config = dict(
    model='image captioner',
    dataset='rendered solids tumbling over patterned floors',
    train_examples=97500,
    image_size=64,
    crop_scale_min=1,
    horizontal_flip=False,
    translate=0.12,
    tokenizer='word',
    vocab_size=61,
    encoder_arch='vit',
    encoder_norm='layernorm',
    encoder_norm_position='pre',
    encoder_activation='gelu',
    encoder_mlp_ratio=4,
    encoder_head_dim=48,
    encoder_fused_qkv=True,
    encoder_bias='all',
    encoder_qk_norm=False,
    encoder_parallel_block=False,
    encoder_dropout=0.05,
    encoder_inner_norm=False,
    encoder_patch_size=[8, 8],
    encoder_conv_stem=False,
    encoder_layers=8,
    encoder_width=320,
    encoder_positions='learned',
    fusion='prefix',
    decoder_width=128,
    decoder_layers=6,
    decoder_norm='layernorm',
    decoder_norm_position='pre',
    decoder_activation='geglu',
    decoder_mlp_ratio=2.67,
    decoder_head_dim=16,
    decoder_fused_qkv=True,
    decoder_bias='none',
    decoder_qk_norm=False,
    decoder_parallel_block=True,
    decoder_inner_norm=False,
    decoder_drop_path=0.15,
    decoder_positions='learned',
    decoder_prefix_bidirectional=False,
    decoder_connector='linear',
    decoder_tie_embeddings=False,
    init='torch_default',
    residual_init='scaled_by_depth',
    optimizer='soap',
    beta2=0.95,
    learning_rate=0.0015,
    beta1=0.95,
    shampoo_beta=0.95,
    eps=1e-08,
    precondition_frequency=50,
    max_precond_dim=1024,
    one_sided=True,
    adamw_lr_other_params=0.001,
    max_grad_norm=0.5,
    cautious_weight_decay=True,
    max_steps=13700,
    batch_size=256,
    epochs=36.0,
    lr_schedule='cosine',
    final_lr_fraction=0.1,
    warmup_steps=1370,
    weight_decay=0.08,
    adamw_weight_decay_other_params=0.01,
)
Rows from block 4 of the image encoder of a small image captioner, named by matrix and row number. Rows with one number belong to one neuron. Each number is 128 + 32 x the weight over its row's rms, rounded and kept within 0 to 255. All counts start at 0. Numbers have three digits each. After the name is the row's rms in percent of the matrix's.
After each neuron's rows are labels from the 100 images, of 14848, where the neuron reaches its highest value: "lies over" is the class under the peak; "top examples" is what is common among them. Only what is clearly more common there than usual is listed. The data: rendered solids tumbling over patterned floors.
# fc1: MLP up (encoder.blocks.4.mlp.fc1.weight, 1280x320), inputs 160-319
# fc2: MLP down (encoder.blocks.4.mlp.fc2.weight, 320x1280, transposed), outputs 160-319

fc1.390 108:105143124186072111087152166153162149140176118097100156109166158128117083097187116121159080099106095133118174138177149102101155145191130169077157148095134135148117127133148126112130145086133107159107113058173047129140166160161190148156108126164121154043087111159131146113075156170150114139095103118121114108076081089127112136162092162169165051149097109128136079116125181103198078082126079066126121101133157117080095099158133152168151113146128065115128121151132134133130129151176090
fc2.390 108:135153136084155143192165138088113128124147145142115106136121086123093113138114128083069126187140191133145033126135178082148062124098150100143132090133176128149095090145121075174132087172172097106131121117116194110091136114113088165201181151072109127140061087139134101152130093190056080094170124076161152099128114145073097117093152209147123108122187126099128154141094091205173115194140118161127116167101203114173162108125116168152084132108155146099067146154154161140134138054110155
lies over: egg
top examples: metallic; light from behind the camera; red object; egg

fc1.343 098:123144178094136123109123167119129137157090088128134076187137097140156143085107118168183157162173124129126083103167151130088086134147072145132084147152047098078117113078127067106148150142133118135106146140122157103095130170112109176142085161102190173087143126114145126151129103167126124123128155100141057136077181111097081046109098104193131091145171117109145130109146140136198178165168120149044152139149145121087146127080133138081109060135131088145048120111139061098136194128120123
fc2.343 120:122131167119166134160150112099152129077086116163127146114121164146093150153177132176125091118121128145053120089092121173171119141133123146090110131143126196135120197078102105162100104143141125145101136131063175094134068120118066204109093166087147118115139129164098127105108226141144106173092136134045134094089120149108128167066132190200065162145157114085158115128091163124104143120130119148114132162142098120131133129159122170158146141121108109142150114103173148148166098139196147
lies over: bumpy ball
top examples: bumpy ball; largest object: bumpy ball

fc1.142 104:117121116140119124095159147116102202089156133089160143135100120112185165147159151184131137115100148097127099155129146131065116108078128116093125093131122084100096153111091147161130151096136167191084100182147093128138107162141196130131117172199129196117110088169123160132128086181145154130148113133087111132087168123065127106114041140170163150097161130099112073078139143170146091092083070122151166151051086129148138157129070125120081171113164093135101131088146077119097141090142126
fc2.142 104:120142133129111183120191109127072108107172152074114188118140123142159121144083166169092035127180116147162113089135148105090134133178097105156116107145150093150183123139173170117139095173163158108124166089144189128120181110034148147089132153166117134170096157146144097180108072129148098153128156107114143107161096141159136110104080150035149127132114145106146114174081139166113118172134164100114143090128172098140164130153118120079078189116161180124156140133151116080121198063081162
lies over: sphere
top examples: light from the left; sphere; largest object: sphere; egg

fc1.655 107:081109121138158138204135156128100084049151116156150126107119129133117171186139160135107174193105097131162190140186113104117136192099139176192083134131069165186121089183132115114056156119128115180105145168133096160099162121140096120121167086149180102077182146053139151138142125141113173092114154116193140110128115138133029129144113087136092124092094149116093099072171121147108136134154184116102120110119113151137144170134179116186154087114144172110132127148152157074169137150184138
fc2.655 122:093118091118135179116103064120164134107147128053113139117144172160113133157140189129113132097121118091119115134168101168091138101174137165136176125108121067127126111117116136082164078188142067165140186138100144148114188154057151116118092111162201149212161156114101151064141111134112062140145166166083141095145124147189175117144137162099168132122135140145082101155107119130146102136115120137128112167138096156078126058175124164200179132168137185118146168108134104108121159132113136
lies over: cube frame
top examples: cube frame; spring; largest object: cube frame

fc1.180 119:177135032153133149148173159101129148168152081129140127093145136094132088142114158122100106131163060167126111132083101119134043138221181159147084141158155102132106174092088176116058115088132114099078209161140144125145170132153182131126137143121142169118096106134154154106134107145073117173131156108134103111089097061136148107148151113161148147114129097138122088104144160130095129098128074149143146154137152144160149118120141158142160169096113086075156057113102151085123144147050106
fc2.180 109:142125155127038138144105152104134120181138116102137087175108156203090152199096084109089177107105142170137173139155140159155191126142159115150105126130085190103136120151136088100081162127093154140088121125100141111091148083186148163117108156181120164140159120114138140154091103150091131167142092139113106170152121113120144126112154043131138124206134151156111109147179122142128104196109153087107117158084104121098114151111153139143222080178155107168111150158121104136050109133115111
lies over: octahedron
top examples: octahedron

fc1.123 097:121219116168141127096174183148168090158092134121127142060153150106134100123131188134135109149181108091140148100154101135102145063201111159172073132125132148103113109085166128127141113102100128171067142143101171093105129127129100130123136177166087150059098123156135112112123121109109143132107146172148129072148091138071099113087173128149157117113092082051157213125115118108137184182111147127111170231147088132108150143142124161156164113132127086124105110105174116115121105125126106
fc2.123 105:082099086090095147136085135077179182141175171115133091144129117209145121146168085199171083213134137166136119116140108092168118119145126155154126040146187132115101100088079111106139157108183084146105138162129133077114189123167114178109181086155136146187112143109144082133104130152168147119129096119150107172148157150122100131091085184150106204153160179171146141088128082122124117136141168164138096122167112122106124102135109129168129099164102110099139159147114153125124157147101135
lies over: bumpy ball
top examples: striped object; bumpy ball

fc1.28 110:112110088088066096142146152114135139141076020147067089144085149149207138152122139150135159107149168041149163141137155099139073048151151066086186087073124097089092129111119143146111106080188103190085110100118115144136110089119077122099150156184145130102143053149101092148099173140120132131165117075089119154082103103070172157152097096140094139111149070127087181121121189129118111132146118136098130081105128136184126124126156094088141131137160157165108158145110119129112143111122178
fc2.28 109:114157156154153113145108067122126113102113167139185110127130117132196154110085161115169153109115116177114101134139188100094105178116101111090143161093155098099129074104172085121127159118106136101145132100146141140197133124196081187152114125141113151163106145189122107126135099098127104186068165124141150142054146113173168188177106090136102132084091079152164193117095170150121165166167147100039169132124127166140126125076125120100145133109106126151137155126155173159123121097156111
lies over: torus
top examples: torus; largest object: torus; chain link

fc1.586 101:117170117056107104096132109135135145184157127157110109142104141166125154129081109136104136176156120119119068125177114147111144095161166130137092148130126079046122139135109083146152176145126143113112199208105103115098137127108118144092110131141116104089142138156103053171102098098131158099101113138118106127078102092124078160180070088175103107136165146084135069117150132129232128148133149147066160106120129096103134078137162121086167097119124105090121107179161099127115188158115120
fc2.586 123:133120139127150131130133100180141124068135184149079138095137167135059123130148157163123140124132120093106163092114103164124149151110188149149069095101158170128155181154133121149131084153118118101094095104123162094138081116118117140115086133080114124137149096159073161120098137116130082166125122142108111123094159114160149152049136142192154103121097097146200099141112176143127148154147093116147128183135124129110192114179129182074158167103110089141139087153147173154165083164163114
lies over: bumpy ball
top examples: bumpy ball; largest object: bumpy ball; spring

fc1.65 099:120126099161169110133147094132110154138137135110117145136125123142106174132118143169098153130129075127138184137158132073093155178114186132147105159116089183171127143173156075095074113116104095079105153139164120133128071116161134128105192079128153032101180138057103131149140124108096186113131084150129117139159132151141109169114161134130056189080122123176108181042129094093093126125165169132109110109124204125128136161061083092111150135087081133135171082166142140096120127136132158
fc2.65 105:102130043084113116148105099086151080134112127092129094080115165169159161181147190102142103096141168137112152159141115185121149120124122147146152117102118138142111115064088137064146101165085040134137188107163122166143185148074146114110101105135194131201150099113117106132139134121143091136129153163090095120183165147166177144105076153094179157123137150130139096126108107125114063143137169159154124147149099154096104029153100130172189137186121185129167132072152121133125157112097159
lies over: cube frame; spring
top examples: cube frame; spring; largest object: cube frame

fc1.205 092:158080161130193050112093086084107139116185049135113107139103109104149147158117122118128128098137123150120183087120162129105138114137160134121137123115132131153096136131130067176125132111174134168102167151131150173106134141161167124156039128164148136104116071206154146103134076146103125122122188095085107121153137138085092123143158187159131113110107109184103092121100159172117100122128155169148119119124133083092157141147171158082114093088095138170086144134137133104119161095111157
fc2.205 108:131135109140135202125131151146117114076140137119122124121136103178105096185087161212127062126093157080163158157159146140170190089164094143122098126161219131113175128150152114133117166131112118114140120161071151136158110120059098101111132095040091146148094144113085097163147178161127130131140158130079137153186069125127161136124117145080149127113078172142152088143096123162121159164124134056153123114122093085136108079146125129159187176147107117107127170130104153102132150108157115
lies over: sphere
top examples: sphere; dome; largest object: sphere

fc1.319 096:141163148146141090131178089127097141093096065100115145093134060114095049159138096138113173109130103133137135131191122156129066128084216087135162137139095046103175155135093146117112134145031101187177087122136143104169115119105089129146170163150102091101058156145082110127167140121168113033126121138138124095085116185118125114163161097127146158125082093105106138166097139126111105140110161055102091153190102147106124116136121129155161083155119150158123146159098111116154076126134093
fc2.319 112:168061167114154096169166141152177078136097191154140111102124117158129105141085150159112086126079096104129142134087123167150155149150105165162075099084157161149131085099078090106125100142158141135066186123103077158140164112139127206119160150134177126128187161135141092141137105082128023120090103059146092160162111138121123153171077127105108147127110162162168126143163103195151143105126102135103103120090097097141163079116129091070150176121153091209142173174186189115122168165158172
lies over: torus; chain link
top examples: torus; chain link

fc1.450 104:149105124078167143125116115112126163122193127112129159198136156100131166128166152098106151126119094142173105143111159118071060125154093156166160116106139158135135172144125155188099154114084161166131152134090116124104136074122138115120132157087121103136087128184117141137114197142063111158155065142092120163157122114146167145135166096137188119098141150109134121107201062112137151149069119077175183122167168156129115145199079104138074111107156145150121168121094133081089169152163086
fc2.450 113:125133136150124119153177141138066144059144126129065098123137106121139109101135143201122118119159153157095069094140144137098094189084089124127102147143123184156208123143101160126145090136116114087163136145183127137124142171145132146141128151059149092122082055125109137139144182103145157103122111162161084135157106119127109119102105118069081167134083143124144073157104099144167159157161117107138156113088107175145157143161166146123155160073142122103060162156183169147080159124120096
lies over: sphere
top examples: metallic; light from behind the camera; sphere; largest object: sphere

fc1.504 096:156132122116154136112094073141159134134132114145132150096168075082125102130097131236138084146094135108183173134138148178134170113205051142166191133174179083145112145094119093135119119148154074087091133096124134078118085157139086107130086145139070133143128172117115134135197118013100118057152117178106106171126151025154102124087132151137209152145132154101129184162099180137106114090137086082129107099194103137101097168121169159082134114117090168189119091097155160145105147105098131
fc2.504 098:091088129156172151135147105107145096119099118111067093146181133165106068056091098118100110103147102109179168132118164135153112167171123158115191124153142127121168137177160132132173132118142162192085079155111107149163133127085092153104175046082083180187130142108135119155145109137141208173078106101128139087105070126120185162142178218128131166105144127137132073102100136147108119186121096128127125151089138084165111173079096154085189149128162110119148144103065222164106095134207118
lies over: tube
top examples: tube

fc1.624 103:154070159113162097134121094141122169119096154135104061087153072096124098052086106129082173133092150119169173094147110131105112099215114107123156121143162101207125148114134135138126131111159130103136120156080108153133105143098148122146077117079109115110134149122122124199160114103134137133085131146122103068157131147106128145087165119166189161101146143129056117154038093151135107143192111129141131160186136098100116196115136121118162082097090119153104119056131198148072146106129129
fc2.624 114:069116130149171115166048084136117100122081074101131119087064149192132088138133156124116118141129107134158173110086151119130097123117091104122115147123061107133163109148149132089171111170138123175114146177066095114097155101096136180134181132132107144163121215178124111089119152133165198167104112144102123125124145161093157156113078179109133099134088124111167168107148171112115125083132126217130115137103119159093075193118173173114118185101105103127136119101129131152122080206139135
lies over: bowl
top examples: bowl; tube

fc1.722 105:154098076157101143124092157135120114164160162167140167157119125146163084151169101176087176147101082121189145103148153135135148111152153169144155128189072140119160076142152117107088168093106144121117093139059105126118132138133106167106081157075110122148097156167161121133104114111107152128106122120142216191099105137157160135104103113164102101144158105086081140117129184107154111178168097167130203151147109111130084126168100125196126072114109105151119154114098116100111062167046190
fc2.722 101:153130111122139109145118121118099132066041058142111125151078153137056102146106101145112106121165183152040175086147087136108115120115179102125106135123134089147109093154103113095135081161103155080119160154166139177093168073151199097193139125121105185144105142192110094122125158085168045141136116118079105062130168104098132086098150186097163098153126147180112107148093116155107134119093127114159125117098156139181193056123079106128118157189164187147106114180152155119195212138103112
lies over: capsule
top examples: capsule

fc1.374 104:144099106121096135163128113097071161133127122115135064157047164157166183123141143172104156067167200125200191101127197131106131093112129097097166096094108135138083136098098147160098134070168160143074080180111147142156087095113113098116153102163171142134177142138098181161160181188180177145134163127150112131074077129111173148139114086100116092147141083187053171097148116159131125149147087182118136089087162112161136085112117088125118119135146136104108121109108149148107148124130175
fc2.374 099:142156119101095117127056006052153105116102209168058088111086104140154098162096124174152135133164102151088183135154151078105117115136101135160141158104144152165137041111134161140107103141127097117146173136130139168100134141133099170171176109083135062181139106157116160093142136100146075140135168111075135114110096119176163108134083106132119182135067122128153153138124119115073153191157177061115181118124104175145151123121170125146144135126151123136209102114172117183110121075147141
lies over: torus
top examples: torus; largest object: torus

fc1.13 099:081175094123097125108106143191118123139091133127184137160090103158142084132153148157065129094065112129125159088110112111130130133130110166163121105088072180138098107108162088069127133150114184160131107057123116138114089222061138117114147136105126117173068127103164131091059131114117141136115143155165145130110075190168174115156185092092082128124155176035118135101067190103201092087126132106162143071135156112088111101129098143196145129133149110179127104153138142166104124156143163
fc2.13 100:165149144127192098195080144075166070158115150121159075162110148120157109098118157116102156159137114106148145137137184108090122128158164123142148126106108096149130094148101118120141132061129154105130107098077151142099158108132106185090119114095142085160165150123165074127156136145144107140088102098148143125138160162189164126073108142132101139152125100145134136115119188127106160130203072082130074100101084084129116065102123070084123120071177126107084121134091133145115170105112150
lies over: cube frame
top examples: light from behind the camera; cube frame

fc1.416 114:073181074100076143177162162115128140082123119110144151108132148135117118124175079137067093146105101160086086133059113143173165106157111125162151133115115109090155169190120134140162197149192139164116150071103124128106138118164123133117148141119079133072124116098190117166140087138098158100164150147093104139092131128184123164139130167192095160125122111106127090127160144127128135146146134152120164172096169140078157134158080124070139184143160158125117086159109147171128106099113112
fc2.416 107:117107183132133167136118114106143162129139141138132103225152125128082118204114076106137111146113093142144127166117151112164180141100153176116104105125125165147154114152140094147140165139097100136170139078131118128103134115154099111198098092132100125144136085098093120116088131154100134165124140135113097133156075112132177089155139127226096107155142158110122149140163163122133139138096172145145122141123139144127129164133127062162166137123109125079091170142082088139100134156095141
lies over: octahedron
top examples: octahedron; largest object: octahedron

fc1.704 104:177166125070112173179118167079177185131088085112184164156099191156085185110129118094117105106108185106123157111121127117139114127127146133099156127138125133133106120133082179070074093123089131138116109116155137043180077228220126135140131124102183146137104180142157122122136087148102120133061159157158053089116123148082106093151128184153143149111163129181090164095170125125145095107159089113114154109190178125121083177091161111083134146152120157112062114155137133109170109116064169
fc2.704 100:163118088113134108121166096158186168140094186073077095087117167140122123111197173161171105101140122120145197111150156121114159215147077142098107134172151115085135123100128143058112083125072088168114094041093138163104086142095069154153099120050182148139158133131167096109097159127116067126074176150142132079128108111122165106124131122092143148167123114144054189106132116178126101129078150119101125136126113188105075127174100152161150157149154099148134187140139143134098113123151125
lies over: spring
top examples: spring; cube frame; largest object: spring

fc1.352 102:121101130118142117147074086161136183133207150088137117152153128115133150089147088117086110136172110154104163105104178118113139037170116174116100066140151102156149156116142178101124127142139152112153121106146126118116169085116159091114126097108139093089096164140185150119146087162129117097134142117150135217145155130132120122131052174142101155141182117110124126179088147138168097150144124104096161146105135108046113141113131092194091139172157159166126127133171139091112138095163140
fc2.352 103:103128153079113166105130160144109094096085096187148091199178191138145128153128078148139118158095113133140104149128093134146095170013105152118182127105078125129184071100117119111162149135103147088126125151117126131167122114076103081151163161138102169154085130146119103091174123150119076115136091103124085073088132122156093196127118165138181161214098198107148138159099153120149096049116163111160103137118151125137122135147087156163121125123132127139214073071180096112098089182060163
lies over: torus
top examples: torus

fc1.595 111:130105148065098122159093123204142109143085114110176129124117152091120164126125084172099154168108079118116166132143173155060134168139115168133114085163173099109139135156141075160140206113186151132159160134116177117196112124108179143113104083113123071076156138146044129145087154109109225116078145073088098149204129142191132152098149112132124103116149117085133123163079096095134084084109134159139161133187087134158121142090107079122137051102098109209102153131119138131129123122093142
fc2.595 104:041074137127103145137114098150150141087090132142117095172121156076057116190120114147142101100150129151186153075084120193110089115112133153095165112145112136132130142111156140093127126089120156119080147143130078201105153067144145131128129111089122151147118186182129131101103139102144158184136136088095144107098118175057123110169086159079113169174087122117151140116181074136131143157119142142158137106102118158098103174164119135142148151068153141116154177120144139220129149181126150
lies over: bowl
top examples: bowl

fc1.30 105:159107126175106072132156134052097117086144086115151184131191115109135176134163168089074171129134114111189128198116127054150112106174150127168207102073129150115053146067145127122163106151107129143105137078188062140103139125130092154151149148137098151128075109148120133115154125137134133128123098194054177139149112111138152155132140130123159122177144164067119154131133192141153120159141128153166152085094140095093136166169091121175126120118186173128128127149189121086103121140146109
fc2.30 108:097117113086069151169111155111105140186121068096142128169068139140140086136164084160160135122070185131157083148121135088157122117137118093126119131142161097083141082114105136178161148124135146133105078141116149088083096148120154135116164168117082147112131117081137143117117077128206136122137135097115117177157091094157145102168092181057091124179121141147121174101136147125122184087118159166138128120164165128118141155161109158143152106124087196147115148153155086143138144105184192
lies over: sphere
top examples: metallic; sphere; largest object: sphere

fc1.607 101:136080162163136115073161126116125191148162157148120093178109151118106207134144111151129192083093152100187130111159157154106111074147133100122152147077119127140139130088157105208174124148159201112134106174115126115141120209141045187138168219139116184097122109164127121139152102135147170097143133123117113097118183115125126131123118115103123172116157073132119101124121125135210131185083095136119217117097203112101137144109132136129131106096140105112159077148179109107127180107114102
fc2.607 105:146171177114155134198098127093130110165134122093129171081166123151163104164087112134124053130166125156113094101133103144099190133160143143112094111122111101128157095116137121149097115143190076167145176178101154129134111126128156139140098162146120106158083105175146071115134148155167139129128111109097140100114106124108151117150100177096097100092155074132177169141110115166126097145118133107041069117174113119127149077185144126073104153177130105162114138100092091156146139076093220
lies over: bumpy ball
top examples: brown object; bumpy ball; largest object: bumpy ball; sphere

fc1.146 099:158160124123148112153137094103144159131147239136201178115147106094159145098083097125147107075131149094112109135139131104114114100077107135086127096107124114115102084121107122176089143086106134150142142156128101144118093118135106144112150155107140133134121121174064130133167160127105144117142132110100075076186125129045166127125109130086164131062180127127123137141160097106141149138121102188115151123097111109065142133144068120151134119171090095119100131117204128169115156109125100
fc2.146 098:114108135161142110152130154132124167091155140099153138163131094141132161119115183153159123134096142132144107065144121053105151127135118101142121182149099153152119179100142162138090112176106094110159151146100153194122096153106089174068107115065125124142150176134185084181063121061143137069098162144077149132196101131118107103135077135081130168152082087169132069148153138172107143155132123149139148130078092131145146098138121138116058133158089107147101150193151115117156180110139138
lies over: sphere
top examples: glossy; sphere; largest object: sphere

fc1.531 100:091162123103085167157103131136150124143186150129102150169152107171145138139141132120143097150125122129136127151156164104129089167106111153117111161196139128050097150157084131161088104141153131099185077101166128083135154178088076117087084144166123126126081177120201109088150114189153161086109153101147135120156085143167087117147156111098128156124109191182097090157152130213109124135113147174186042145156115086157117200133101144133099077102147119103117108115141110171095125165172071
fc2.531 097:086056146107164133116101112148126112041062052067096097143122174083156147140143106128104099094097129074146120088182074123123137160165129129136161070105138092176147099129164157112100124115159124134112143135105132169118111073163177037137130124074069149107141161121100111079156116116172103169149091187103139170101171104129152128139107211193116108167090097096132151107129102150115137123204123102103158150145199155123109074093183156158131126118148165148130132122138138142190255139097166
lies over: capsule
top examples: capsule

fc1.465 104:149198124130092134121105124095144119156072145149113157143151088116131089138090105095178103122147169138136163142133112096120108103145131132088191160107083160070175157061093117110134131114136141135140113103120146117118169152132097166139125120106074160079107148147175096098117167083125205116077148012184124116114209137103072120099103141167170093175144149139099133153145123159154093137147155086113113115168161143147159165112114152118160093152123093165093040059128084092131118101110120
fc2.465 105:157069142161157194148134134160091129137136109163099147102154166142137126149129138110143169182142132079065179135130088133121143161096121140110094091057100121126074123107160100077195115122156150167109099116125161105102115117129097148112170115169195105141101162155130173054097203087125142132098123094149069155092156165132124142071128170165127069133153133065176127125173127092177127167120066150157124122082162173133121014135118112137141159145137065099153100116130156078144166129143148
lies over: bumpy ball
top examples: bumpy ball; largest object: bumpy ball

fc1.399 095:078138081036183072156168135157099184096118140136165151121131062114175129134125150165131125103134118154154152124078150115143127123170097153120122138076162154122144159109150163148115078125104137145069112165173164141154084130105136117105121095115134185141161106158024074138132191113190106144099129197075140148121167195157175096154069150105167131145181133096192070119159101109118122141130093044148131192086157141167157168163078135093107142121139111132125071082148125183103081113201161
fc2.399 095:108120149127090146134127150151131048114157079136063181122184138156089074107118068153099134147170123086131140166159108142096097174126121138113153133205212101141169166122125180103127105106106117108126167084151130118074129156109194111122186155125147133136114142143139090118142118140144170118146168139116133175078151158191129130079115108114101117137165090110116110104097156188078142070158178149136164168193141112093127073128144168101156103135127127119116106133092137114087127124123132
lies over: sphere
top examples: black object; its colour: black; sphere

fc1.17 100:159120078175148061101064129080121087155116081137127198165130138172087161117126089113117131149164154165153116105103102113133080119112123121110127142132126155127140112116108103143091074139099120174106157141129101119144123120140139169167110129102159083127093218110112111106149175160136129165097141112175166110108122112217125109181153150061076087191120196182122121171150145200069125077102130186171146084150115107135136126182101165164123144096096171126157084154125145147121099137170136
fc2.17 105:132156085125125152127102139097100169108130131099109108079115182169103139178158091122176147131125109140133114116102158159177151175179181135118121151101128120100104118040180171071101092088120130177140165154170089161120134142121091085114169110136151158168153123142122129092128112082106073139088190100144141169158195141153163159110089122129162125100078119114160147112146126114133093122089179124081111135102170135054129081110086110191163152114122066144160101149158100115110157106113120
lies over: torus
top examples: torus; cube frame; largest object: torus; chain link

fc1.250 120:134155168128122173177093154109114155122101164157136148187161081140113129143139111082078094165166007162098112123152125112107157137118070097198077149097057151161120087109175126123135146137107126079147085090117114210104130140178100158170123120118169105125099090144132135205092085103138141130153129190168121112136125109195084185134171085158128148165119137111127104103220142110131118146154186110075109135119112141160133187128146149111130064116126084140069138160142122133193120197149094
fc2.250 118:128050093154152150134100133153184099076090163087123130178159142156161114147131202123120091104122094052092144164123165160102127133183104125078125171135084097163127115092144108135128108106101102194161147149160160111160084126114115135103047117113149134201154178110105131124130103177103114139089154155090142093140083134165130176156116137077084164118153096093111101157121146151138133133141164136178124131127140111138103082123115113143201140203134119162149165129185110146114097106111127
lies over: spring
top examples: spring; cube frame

fc1.577 107:056113104120164121116169164145113174144128155190150184140136090120120163113113113117100183094141086118216124136083111123046127134082129163156143180080147112104088128187107180175090127175066118028144133203117147119093135099127158134102157118104159146177161160150196081175111109097161117159095080136112149121177123091127123148143137151157122129107100148128157165103130108091140100107121071158052101170085159089137138134145145140143119048104131120105124067139138121127115157082088176
fc2.577 108:167138120157167108088124159125179120159098128143076082104127186154095125129109188149181073144112188103166141140091139147163145141101146051141117144123173099118140170128122108125131114125045117137103157093122086144118069137143155168118156129120107151165133074202103133104110121154098089169162107130074108134107129103104110118194119108118111173112103196127166150141096063102076134168120129129097178156125145182144107087105132078119103140084122176081117094171142136139065108085118109
lies over: spring
top examples: striped object; spring; largest object: spring

fc1.476 107:208121189139113119106126145117085142121134094144123129141123164081129125069106151148128092152126155128129127112154148143159154067165109106126147096047136120138113156108153136102132113188075174142151109136166123106098129111099170116123161135089117142145130158089127152066121111104126068103057131071105118085115144122074098169159158110075153128121126162065135160129137194128055138107134131104073168116168168125161159166105173101115145130158197224109170110101117113061080071138205080
fc2.476 103:114178134121062198150131172110147105148126101139107066082140076118138069151146135136161140125062154115131105132113149057089132159135074193151131147148144099095168031039155122131140172146178136100161070100157147161151081138143136130140139057111059096113155114135199151107140124103202125157111151082134128151127115151199116209153106148139121093168112124113150129109160135113170123118131176105161125109162142074169095095163149181048149128111100131163122065102140127113118144110118158
lies over: sphere
top examples: sphere

fc1.552 103:090116135098105160104129125128095187097137152133174109076189134053121157128136128101109120196172056143060158169147180128078057118165133073123095159119133215110125118117120159118118150114117112092171071072103092068197106142136205137181154155121152139081069143134102136135096142122105195101115150142184147151126172162189111162104121160158127130136094155133159139165102157120153147137106137192150172147187100165148137133113128130124083124128095197116079124181115066115146106103165133
fc2.552 094:101148150123081125087123148218114117104067168116155087175185145140172121125080130126207138133128103129124136111143058157158148080161153142106120127164079077119173150067125052089076127144036116107172127131122158164113182105135128140125103071151173166150110147120133091156153139135145102130127163128132136125169119093115109129093123137053137161116116111141136145158141113101117113128160199079127141146063069123060086104116138120133124118107135139153121174174154100104144136136101163
lies over: torus
top examples: torus